{
  "crop_scale_min": 1,
  "encoder_norm": "layernorm",
  "encoder_mlp_ratio": 2,
  "encoder_inner_norm": false,
  "encoder_kernel_size": 3,
  "fusion_encoder_layers": 10,
  "fusion_encoder_expert_mlp_ratio": 0.5,
  "fusion_encoder_experts_per_token": 2,
  "fusion_encoder_connector": "mlp",
  "one_sided": false,
  "lr_schedule": "wsd_sqrt",
  "decay_fraction": 0.2,
  "adamw_weight_decay_other_params": 0.01
}
Rows from block 3 of the fusion encoder of a small model that answers yes/no questions on an image's attributes, named by matrix and row number. Rows with one number within an expert belong to one neuron, the router's apart. Each number is 500 + 40 x the weight over its row's rms, rounded and kept within 0 to 999. All counts start at 0. Numbers have three digits each.
After each expert's rows are labels from the 100 texts, of 14976, where the router gives the expert most weight on average: "fires on" is the input token at the peak. Only what is clearly more common there than usual is listed. The data: fractals drawn by 1,000 iterated function systems, in grey. In brackets: how many of the 100, against the usual share in percent.
# router: router (fusion_encoder.blocks.3.mlp.router.weight, 32x128, trained with AdamW), inputs 0-127
# up: expert up (fusion_encoder.blocks.3.mlp.up, 32x64x128), inputs 0-127
# down: expert down (fusion_encoder.blocks.3.mlp.down, 32x128x64, transposed), outputs 0-127

# expert 1
router.1:453485506481547507522455521521452578453515534467525484455452566473587505487456554477540497488494450480487511521545454464537491447472509508493551545501538530551512548532498531485512450441578448542520489524454437568530504511531581502482482464484550500534547484519427548510474416458521513571518495518520431521497521471497558454461554466456437458538432522464574437478489458442452471536416
up.13:502500595507467508428500500520500540390500488445445502529512510554553515500425468452492543462573491500482496483500502426500433437518544530500532500523490559483539500500507462516500525542535500500451500448553484509500503513490541460487557493461387500454455434538515504580500514500474508500515411500418579490504513500607528524520500536413434593511504516495593500500500515496500500496463
down.13:500536416468517500525500500497466490559554464501500492431512468500500488500559464491573500514473565500556518493500439500454578500518500540500421483481434523550493458512611571421537516500512518493623500465569500552500534450497500500500500450500515553500544504500457594414476486491500550497500558500517421500530475436451485480500490433420508485412513477511500489484507574500496480559525
up.14:469482620521500502473419527505500429513501422569500442500587511327551500516560499428494500537468442419510441500500500607533509500593479500517591500500507500507500481500500500500500500482519500500451503482536451500476500549500524500510532500481500500434455466500500471500538504509525500542465500471533561493500455534590500483473446431500500500492552474500538500500500465525565531545482
down.14:505539500500500550550500500446500488500500486500500500500500500595571500523537485500500462500532500458500567632553470464522500523503500498338500520500500529500591500500567500555507463500520500508512500500500536576488500500500474500533512514489500582633514591581500519424569500508520470456537511524484457554567500416501547500500500500431515500500424519500500548468467466528500500500512
fires on: "sparse" (100 vs 14.2)

# expert 8
router.8:493486459450519518493484465477447439547503440524427464478533409580476559506542498478454433540447560455445491505465518501541540464512450576537539544512493525516520465485536503458459498574486475491443422531535512496570568506497497501483478443485516438506567573441554510462514487544537507438565503508501475487512555499488557500539520458558519476495529533555408478456445458515558482518555
up.0:500479537481381500541435553475444490503448505539503433500500429500492463500532500500500453453500500456500500520500582556545544482467500500499499500500555435503551508574477613498442526500453494505500533512495462468490454453500430509449549500500590559429500475496449529500500500483458502500506517500427631500546500499460500464459420459500501428459466515548418517500542541500538500500537
down.0:570481505500500485466562413493469500550536500500579433521500509500500535495445500542536442452460516500500503408502500436494413479445458528443524501400500500421456479500500500566553575500498500500478520524516500555500411471397565500568569549480500432481520500531501544526519497404500500500500594500559510488500461463440500471500532500544500500459500500500520476488472576470527467522493
up.1:496529475439546525382500472525501373502523505512528458500562427442537500485516500500500485485435567476472491523452520500511532500526488519560500500524485443502538487522473533456541500500500483500480469429457486535511560500500415470500500555488536392563612523507522503503470536472504449531555474587509376477500519539505585529488519516500460484490475494466510515483500493409489517555484
down.1:504495505520500500500400511500500578482468500476500467500414550500537527519466439497484500527480491443518533500529484551458574497496530500432481500470463550522500489463500500500483491593558476493549505459500537477567493497459500455455500473500500592531415500489366563427530477500487542523500547500464500505500386462508522536500454530464568548500578518472448492454563416550543500482465
fires on: "dense" (100 vs 13.1)

# expert 30
router.30:475501435428489465469396571494545476553510483542601494520540449443533525489492503491497532467437490494543480522498418501491495431508463467518518505498491520511425515556485535493478468495578494456510527493490467566520598564556509518511390486501514468526485530571484484503474465441454498569512497550561521516534536529472522502476554507457471445538516471473477513565439418509527497527420
up.7:557485500500516505525484523491500582482535536442468500565532625538500500512505508533501505500482402524531500492498500480487568500431558500539517571439498500500500500592500514507434495478484500523501456516500556429461536543499433500497474472500500531500431450517515500500492387446500375460542545462500509533424512618500525522463516500566500500500526445500504500469542520473558500565473
down.7:500500470500500484447518532500476507512469554500535387526478500542490449500467574511497490509500556500489410500500518500475500412485500549431441500503475500500500438419589500500500538500500488451456533483489428576461500464500480517500528500500408500542570456523550500489426500500545518500444500418541465547505500500507598500449422500500500500500500577465500610546500412500500525566477
up.8:500500509573486488500555485500509335495452462574416500510520544424527482499481525500472405423497500539500493484464625565498500502500475414463515486500489421480500500517573500471501531454508488480494500500500488410526500443429499514577492477535464514514538537531484544500500489478417467532490500516554500452497476500527505473517500482533554430518500474445500500468428523531569476500500
down.8:502526480441500524500524531500557460500537437546566491441528461411554487479500500463500463398500511500466500500488500500500528554524422477500467474500493526562570559530516500539483536574563463533486444500500500467573550500500527484500471420543495551438500561500397500500510424524500486565387531499520548480470498442411619503534500500498500461530500500516493515529545448477496500527500
fires on: "dense" (63 vs 13.1); "two maps" (36 vs 14.3)

# expert 21
router.21:464462447491558507472432528549469508569468438508498556446536496450562461493529438495487490471490492401568526541514429429477543494495432552467565536522543532508464460532576471466507517473504515535497481547434414550491529471548529511569453449502568523488516547536456489582493482483493493491513545543585441507505562490491476488465522497514492545525509533504517458545429452467515446513446
up.7:500528477501500494500544498485500500425494572468500485500476467500469506500500532596500488518474482492500500518505435424528500430500505351456423500442500507515500500500500500542500500491597558500500500557461511507500500514500500500483500500458500502500500547538500500500469520441532337500500481468500500538500500543500500529514500500434493500500435494500574636527613521500500624500500
down.7:500488512479480500487462500500488500531500500520500500595500538500500539500528498451489506500518523363500498524484483500565419500510514500500471478439500500517498500452500500500378500458545500475554470621444491486475469482500542500500500543516562450598500521455476552491390500514500524518568526497448488492495500500496705525527472500500500489500495483440522507521500544458548500477500
up.8:500503527478500500500500476429500590543467586435500500500500439553500500471474500522460475530500500500500523478500428500428500442476552609500500500500500460500531585500500479500500451479581500500500577448500482500519500500421479500500563503587501500452542467529500500548500349594536536500500449520500500491500500500500521500553500367500442500473500504556500478601491500500535490470500
down.8:445470500567472500500553500508500582500473500521500510505546500547500475500531500624506480500500500438500546500500554500438595457500497500450507500500449500500502500441494605500550500581509500500500510510500506500500577538470500440500511571445500493500500459448502500500546454535456500444529500500448500494500443406475500549500500500500500513500462477510500500499468522555500455469716
fires on: "five maps" (65 vs 14.6); "four maps" (35 vs 14.7)

# expert 2
router.2:473446423482527518460452533556459520534486445465515527458540498477577454476509459480517516469481490410555503514526424443440535473503455568453557527530554520540471462502557463473543476461551492503507466579465429559491543489546518525534452465468558489494540548526453489580473514491499498527555531480571437512519569473447497518464524461509469564524493543486539449514436456487506445532423
up.2:500500538411486401508445458464404450500538500500533526478460551469462500500503499500500500606483459500500494423500476555497500505479509472562471500472500506535500594510528500500500445500438488459500456460560500495542544472500500553456500500500412551570537500559554467382500443481430460500491500465488500519499471500500500538500511441500463500448562520482500657500500500503500500507547
down.2:425498523537457500458460529500500494525576500498500451500512464616500568520478500461496500530473535500444498668543415493508576500486500500388532457516500562500489500465500511442500500506535500500438559481500480504500500477507518594472480587463457531528500500500500500426500500500520534515500500580500500500532452414462500478500479510525500468500500519479500614528477500428502460500444
up.3:457462540487500440500400500500500500537488492473494532504473518529641500477550496500500571527500365460491476487522479589454539500515552581412500487525500511543500530465522378425483510483469514511500489520425468500500448500543500522495444500500427481570510500442446443500483500493500527500497546500482500525539538551500403514500500473473431471498578483542500555500477500506510530500500
down.3:557500500515500508573509569500455500535500569500455489551510547500490434500450516500500501464412458600500493601500500533500467451536500535427461500356469480500444508500559516536499500500500471500536546500424465500477536496500447500500500500500500486488507467507498500572500460459500500495500533486500538581458500522498367500500543495551539554500499441394509470484484595500458500502449
fires on: "two maps" (49 vs 14.3)

# expert 16
router.16:501525452531496570487520435497513611530470497447452610489415522527515523450439505446530514449495446474432501465510521440526493460556479550501548536456511466543529532520537514470560513528473512551509487509542469470515448552515576508533502415419458476535544464464449463560481560489555517417494562406475530479487494532528501525521508514539499497496494555570483503459544473529508483491516
up.3:443465500500483500500451460499453532522514552610485487526485497460500524470455500617537540532559517527500491458506500449458606500487588489508513500509531462500483500455500457417496520502452467485500500500540531496500498500533468506489521513447479422455515522483507500482448451493561523566475497551514500528575521455529585503507549433500500500522523486475499526504506390470462620379500
down.3:511498477565430414478483445567562448517495444527537500510496500500537441508464443500419492481500437509429448506485529461488518444506500497391485526500500457575486500500431510501449500485476500558469500533534521500506585447409584540503508500480431518541491535574520563503494490566465538513505468500507467482497598547445438592500488523513593473486457511495494500507500481513520495500532
up.5:500439500450500480518489485500500464541518537411510436399500500500538533500500524456500415545498386544500462500516500500530415514500502529510479526469506500541500520487528408500482462520494494539484490500472470477555500500500418500489500500539450500480455557500452536553479602543500500451500378500504564500429500500512409500516542538535479528552595500500499573473466589483500500560500
down.5:469473500502471500499500532487516500442467534541510556586500500469525500497458467500500521563446503500534500492500500513569531493500501451525535507553444500515579450515495502478464533534473500492559467500505501500416524441625482465497456547500571453572500534500500450500549458497500470462501464409454505480538457421478594492500383555500527488589486442482508427536400480487500472493461
fires on: "dense" (85 vs 13.1)

# expert 11
router.11:440499486467547484486429494542505498557494434463565519457529455447547459499575431492489517462451507488558488519535428480437534493510452525467573492532537513525432505521519483451525495478525508574497520549449417538530535535533524510543458418493580528492549555530483485538473524473456467551486487520573451540526552560512486510427516463527427501572485511491492466559470435499515473561441
up.5:521500500500502468489522502484500492500520500500500596520500353500500500487441500424500581525505493611527500538500362428484495488500481519490500500479483584524500415512542480500508550562537514462500431500494500500515543486500504519482496584469494500500500500393500463500485480495562570459527499450577500519517525500525436500500500454521471511513498522500611540437486510440491525505570
down.5:582552530478500500500500505438500528493500571531500542546494519508500500496516427465521503510465500492422578613476537592458448494476447508500499522500500514383474506500443500500511500500500484513500500567500474500500503445536497526500514448488537541541496484472500669557495526500439547542506586558500500500489500384500481500475602500503459500500500500443500500500512437487465500459476
up.6:473538455498493532500500540500501530589525500500553482500500567494544497479538439562498528500500524500422459521500508536457568508500513613466553500456487500500500459451480447500540462438500456500500482577500418470500500507426572490458500500455469468500521406495500491615418500520518482515542516444442535471464464500446456471537425497492501466506500559416467437514469531555418530505526
down.6:409489542450524546443467500549436420500571500552476513416500433498437501503572500479396500511489500469507500500405467505577539500543539518500515529564478484500456496533500500500508500460549474503500454397517508500562458511500449442603443541500537500500500476558487432500497500500512500478500458490479478469500535552527576500552536490500500500500409519484469462517533500471552477403500
fires on: "two maps" (100 vs 14.3)

# expert 6
router.6:461496500464537455509441486501450534470497548472479474487474495590532501495477530506514460461481580503455517516540515493565554411512492471492537546505600515572518505477472552482554447473504436516546487555555445548527506489561547499489501522479524473477572521484550477454503463455557500551485480492489442573554499502494542472432564435464490419530436559482552543452449559444463493555477
up.2:509423483500453500489525441500500584499377500500500398511494488471513500592517500532473495500503475500500522485556482451539523500553500552601500500477498531459589389467538500536394500500491500572500506500500538604445500440500455500492500500522465422500500500619500500500507485478500432500445500461555494500508500500500500471446500500500455553521483485500406500526536500508500543466499
down.2:504527516498464500439548467510500497524500500501544543500505484492500495514486443567507495439500485500526500628493442500460444442408488476556524492500458500500526523476462484526381495544500444500475500500500495527540500459566500474500561500512558489565406502459479471489513562485500480500432519509500471500449445528500578509473500500533500548504500511443500636498360500527544530484578
up.3:500484481506500565491524456495515590500485465552537485498470404440474550489500500509478539507495509473503500532518500516336500474445489505432438500500503511497438400400504452500510548451500534521469500562500506483486500495500457596500500500560496470443514578500517458485494473500500500538460499472447513500541481550453500497531474599500500500469500500500500508493398576500565584497551
down.3:500478492387517474586506474500517360494498521451500480526542500525482497491500500528500509451565500496491500445503500481474474572457500440495485472621529486497525510414500500478569520454500514468555558491500503500539550500511463456452463512500493530534505468500599628500606493466500500500552451517492455500500566500496456475493528532482500566500500517567552500502419524523517500548475
fires on: "sparse" (100 vs 14.2)

# expert 7
router.7:447548507458502479511460513472461493515533468483498455474508436565486449488445486517479489465520606488470473519558515494541536475518478490455518489469534474553464493427545531533560468440427477514550480539600466512512519474563492506471536492503557448429548555402547418417560493492551493543487475501505499496559511523515468467459505443465467460527463546492520574519432575453492542547488
up.2:504579507500627512501562500500500478535500548500505510438530500500500489500576500510525510548493497500613500532500488586500500500502432498451500410500514571482467500524500539500500497500486472558500440500428500500578544465469456496427500500453500460523491454354500517531462544430500445480469387569491409451461517474533553500506500491489500500425500500469500480500500493500500517531500
down.2:422510533500500425500487417448500438505490477480500563539500500500461500500500498503447500460508441459480486561475554500500479447500527528549500557526505500544500500486537500500471500457517534500551553500475500517500419530371523500549500520489500416427500500546569412500458566582503550500500589439336517494500473500500571517500521438500472494501500500500556533500470500483531472523500
up.3:500500482500500500500500444500500438552436444500521428527521511500500494500493485500500505457480597500584500554522500582483486500491500500372534512473519500500500479512511500500584500481500524500500500467480494529478490448500494500468500500585485543533500500441500410566500701500500500636500500501500508500559447500500472482500424502591500480530533525513473467555500500522500480524484
down.3:466500518500478500512482500336502557444433527500500496553494553502524401485500507500500556500478500500426500545472558500500548535553452426525457483500500498555578567500500484500568500425500506452500500551500500541456443439563473500457520500464500500459500500500470510440457370531469500387550500488500500500456462500500533500452487500500602500500432500533477500486500505477500500499523
fires on: "sparse" (50 vs 14.2); "two maps" (50 vs 14.3)

# expert 14
router.14:485493496479509445517453515481464505570500439435520508470511519462589462513455417516484524456549532460541460535559437503493499436569439553446511489482554488542461442497578437505537514443469503562542499548450477550512551456551522508519525477562562525435524556484452444543531517461523501567477521505528475539550541517524464504451453437533429516542525518472565488503435519513468537523456
up.0:500500460537500502521477420562523500513575500526448443527500530416453500500500527573503532456455500546500595455455555500532500495496500540500490494499500456500500500512467557453547428500548519650500550410451493546551533615500500512480541500500500515584478416500502500500461500516500524441542500563407500500451503531453556509494508506411528500518487461542500500483525500500500495492462
down.0:522500471426520500427508526500500500500500519519523500500500487500525487535540500454500500509433500560510496401514500535520464529500506484481500596321500484468500485559500500491500500520523494488568473500500504466503500500400500500435489500509453523474470628500486614442500443500444477500491548505501582491500515496526378504550546508444518481473518487556495500570453484480495470500550
up.1:500541462534495454467457465498586541510502456500457521426563450434500500484526480500500551500487372376554483532520499524498488530500500561502453498524486578525500445431426523439592500492584516557500521503409500518499513534464490500517485442500510521511529528522500508474527518500507534547483500533580551516471585449504478500417583487454500576486457500500500495446494500500500520507496
down.1:500505510439491616500535503303485500457518491500525557531558514540498464472549500446500536486605470496536530501504500475520500471500500505546458485499486544482513479500510457499495442418483519545534412515511479532500441500475500515563551517502473500500503541499527450500464508477500494500413515505500509500512500497510588500511432526539451506518500461496576438463443460500509501535379
fires on: "two maps" (100 vs 14.3)

# expert 10
router.10:462477483509527447539446527502468529560520452448520570468510519441550452517452463500445537455558497433559493582537441443479509454537450528468497476462538504529427476530565455497525514446486506510557536552455469525492514462546578537545505500523559508459524572465454453568563487460494538530460530455581495494556485505539426508459477466493485547522541534479575499549447490481495550517459
up.2:500502531454378536500478485426475549461490570578500500521485565552500493534453509488500522500500450500463516565459345512472454437470529523437454570500500575496555572500538500535516500500493521472535535425479504535536485537445500475500568436494472500440542465500500553500460467559514500484499470515500500542499483504464418500500486500529513541523487500500500566380543500502546479494500
down.2:557494500511510448429535508407558493503527432496505514427500528449500500551500459459500541516525500408543510356475439483563500508521421500511466509485553482476482489544500500501615530508517482457606500500518501543434599500527546489500506494500594509500500499544553538437569500499583506550472500474507474465500500467463500505487481505503454470427500489454543500533476500509506533474485
up.3:527567565500519500480493500500477433497504500494500426441500500463483500565472521557493500500484498473450500497532500491463491543500578455551500500500500422466518500543518496467432479500526497500500500545373464562532455505500394499522520463500485556520498495500380500500481637500474437495503524599500513495500429526454495492511462517570500500464500544500500454522500530558500500452624
down.3:463506500500516589434500482451530441551497500478500435500500482505523441543528500500546500539504456500500503368500483500561566447461530380500500470434500500482500594477524570500513536500529500465500509500555464458500548534500531500518509558500490500408482500500447498487480490500592500508478474492500500500500524452500532501510506576544461483504568406394531500495611500469522551454477
fires on: "two maps" (100 vs 14.3)

# expert 5
router.5:491544549484510449496435559457501438465505484506436452533521435524484522586495532481384456542459604536522538517493508553501471494504482470522515472475530524527491487477496566515531506461501477471425491519565537498537504522555480488458529570557510502383494515502571479433550482498468389496521404552472496517529461507563523493499500503556492463510499468423470492499475530461527518524552
up.5:500519500555454524500500500500489525554498500465510452487465507500540505425378494447544477460500605500565402486428500453500500500497459490444534474490503426500619493500493542500575502488538505455506476525533474478489467437520411504472500586512443433491518500522515501472549401571500481573515500500520458511488490500555486471500505495562499500541526500510576538500449541500463491575537
down.5:505508472439500499493500500481525475546538490500507473521500489562540433475501512500466526486449438500500588519552500475480503479509500500459475523565500456500501551595550459545516500501427577511550461564558500480500500481451515483560502508500603539528500500521438534545448631529514484500500554500500466546500515507372559588500460442489500500474517572506539507551538500477446591516509
up.6:423546435500500589471500436395472574553609500621500500500521594460499500500500465500461546500525500446465531500504487500505492458582502560500500500525562528500483515500500466409527500500500500434464500500380563500505486573542535570571506469455500457463500504462500500500459488513500500529500520527500498476525500500438500542500490484500457487547500500500446530520500533563476518487414
down.6:500498545480533562498566403588508500516502500453500480500514528500500500500491581486566536471505514506530500526534500499533461418424456512500462500500478500500432484429517507448500510500550500505508398500487454500563541500580453494547500498500348500590500520490624500449487572496563500500481500500479473567489521519500426518500504504498460555500493566485468497486551543500448500504449
fires on: "sparse" (96 vs 14.2)

# expert 9
router.9:471455520504470471455540538578445456569506501535526583432464501491487513396515530557529515561503466495436461499472544448506465541497542518548577437508550482457521461454558521510474456500482525504441463587465422486499510538424505534504481472441494435508524550480520511532457518497522466455495547519434472507557549538434523424457535495500518477503487561531511509461509556491468440577481
up.7:510500560534540545500500404441534523599495422500482500471482500511455488562381498454556500500500460509500506513518443503461500500500500500529500426500500500572500500609513420500490500428500441557501500500465500545493500426502468603492500500622500555500547529559386502500421500431524500500500564440538547500500529500491468500527500506500482500500500477537500515500500500549477517468500
down.7:515474512523525558518491437434511517543500464553451493500472510482500406471545458484501485500520533467544501500529500502459442500525534500500536472593551554519500457541500444500485529452500514537509500573500500539500389461500500483457494500489451531409412500501514451495500633492480512500511500470476500498546380601476474530448437500500440480577500486460510500500431482500500485482591
up.8:524500500542500500433500500500500577500538510515491497500507602460500508397537500563500523527512500480508500500396576544554500500472608442543500430500498500462549469536443500530476527478500508488533605553500500500500500490482485463460500506495500500528504481500492500573418500392493513493500426500511561537452500500513559544497470471482527402521490514480473462490470555500623467500424
down.8:527500475461568450469568500434511548500500462500500500500501514458436533507500506395538452440518561500577500546500500584500452425441451518397435574534450500498500500515417451531500581500491491541516527492500444500539486550500500552500500500500500548500525530408530480500516563500515557512500500453499500502518611452495380515483500496453482440567500500481469521522502500491500497540498
fires on: "dense" (92 vs 13.1)

# expert 19
router.19:469434466495545484489456539547477552555485428479524536440517523460568443462491452486483478440474498434552493514551419425465521485488422527444549488535523521515466459519561466471494494470532503531517472535440427556487537496532542505542461469492600516512546532523479514599490517502488522528517564520561438506479560482511498518435511487496458555532480548490549460517422455460464479524419
up.13:500548513444458491500457500397500462508500510500548506502474468392500545543500422500516500460500526627564555509485428599487479500500494583504447500500500491500500505500538500509514500548534384421500516448500500441513506543495548500526503500536500500500500507413500501524500494449525476514508500401500579480500509547473500500556500542470500473438529411440500539435503579500500483500537
down.13:523500515500500487524480541501508565500478500500450499573500473507500482460475532537503516485560516500477500449516500483500500500500500517598445539393705500500507500477561500467500514500467500551500481622509534516500506500468449500566500522500386500348475550503505392468500543487504452500500523500521510500465483527500500489500505500500485514459534515500513543471561500539513521525500
up.14:471481469578468532470532451494505461562428556460496567547449535504500495485509481517472478609500487515577522453501446488568500577500602448452453463494487484542502552480489520500465509495471504455468476481483500558500522500511500510520417500530443533458506510511409556500512480500494483400467506553500496500476450441506532486499508525477530532435436455470536526526441618522537470500583
down.14:500526528498500614500441500500480510500489500516500474546529500499533466476477504490579509526388529386468522488491500515500502492390491500489519500459498500507483500419539501505522492458597507500435460551506520486500500500500503428408518504511537505367478519506476500490456495462500500500524500523465500500462434493533327528493501476476460538500571500505501500483459497556506486472420
fires on: "two maps" (65 vs 14.3)

# expert 13
router.13:493468469535493471528444532510498522509499490431508562495514566424549488460485504501507520526548409379569498583465479455504513488544465493485522506464486565499494555604546485476497483481562486536511542499449495494505494537507588526503461404481589493511442536524483488560521419483490519506465521511570526482466478476486467468528524524495506537528480542530575444532466469549429478420477
up.2:509415500574513478500444554500500500468488556500500500569500530396486514476472463523530540500471531534500511500528499396528447468500500491423500438500477500500508500477500500494543487500500500511522500503422500475500445500526500523563462489500379402462500500500500500532514461531483500408512500382509500471558500502503426500600506482500473587500538508454500500369500460544500563501498
down.2:500510500550522500500490506461500580519520512504500525522500470514500557572463538415504500542500500593501500559500492500489529482504491509467478507602448500595430525444475521481498500500500491444432500500527567500500545500519416426624500441528500512522588474500463500445500500547500500496500500427458502422479515500536473377477558500448543500445470487538439452452552483499488498500553
up.3:500500470456512539597464500497516439500569500500405501500500500524500515511503477461500500425500680480500500462500469466521500562500474524500500469500606460522500500482500507453528546484402556496479475540619464573497500485487500565500550500495500500500551479410500485500466500471539500460503548421500482500476588556507500480459500500559500500500457511416486500460500554482534520500482
down.3:508500496440528570555472500527553567512502500443513563500500496482586428500511500507528500455553491500590428533500465511567500527457435485647500500500500500500493577578500591524500453500514500508374548442586429461469470496500481465500500505500500512500467500500500460476487500500500453500512578500574500500556576561511500546500500504517502548504492500500500500550501500583500500455499
fires on: "dense" (91 vs 13.1)

# expert 3
router.3:504427555463488477481484457532410580475513480485534512476544483522573474433471491451544536442527536544529490448565455500487487477531491527448492496517447528495489469454477390471529501491484512498496473567473501540502537514510513531551507534464542510514546507568551462541462521471562468571525548471494424481486560442553516535432480495433486508522466492559542507456481519427462587570423
up.7:494439525500500418483454500477527500568560449521532484547481500559459507526574500500481500500500523580502560472490500445515500474507531441500500500480500551532443398612500492477430562564444500500490500540457500489483500500500471500570500524609510500500500498612544519500486477549500469452500500497500460500475573500497405509462374500500505431500486500500500500459568500500500411496500
down.7:486502500500500500475438558443500500500500489421492500515436488535512500500500511523454551527543527410500501582500500500451500500431490500499500503500485508493500500399455500500537432567495548483482500477494500511506500500450567517500488500516441463539500500562500500544500500433500420469500459563485482622564460593498618500455543500509466487500500476526616500534469486433500500516375
up.8:535461539525500507487469426500500500498560544500504525573500500589538500500543569462500500531443494572500500491519572496516500466447524423453508526490515502485525500595500543497489524500506500491493562509465432451500443500500538478479538490557439618500500398538526512514427477442476573500500500561457521464433477517500448500500394515486525500500475445527517505485518461507594408532538
down.8:463547525500535500569492474487473471500500502500389464461500516500509454491536494526500477578500481417602579522522500500500457642500500500500483448500500500571526473602515510439591500464538468556500500500546456500500500500454500521513519500490459500370500500481509500500452500500590527414478567511500431530500482500500480520505539507429438479532510500500475510495500503512405531511509
fires on: "two maps" (100 vs 14.3)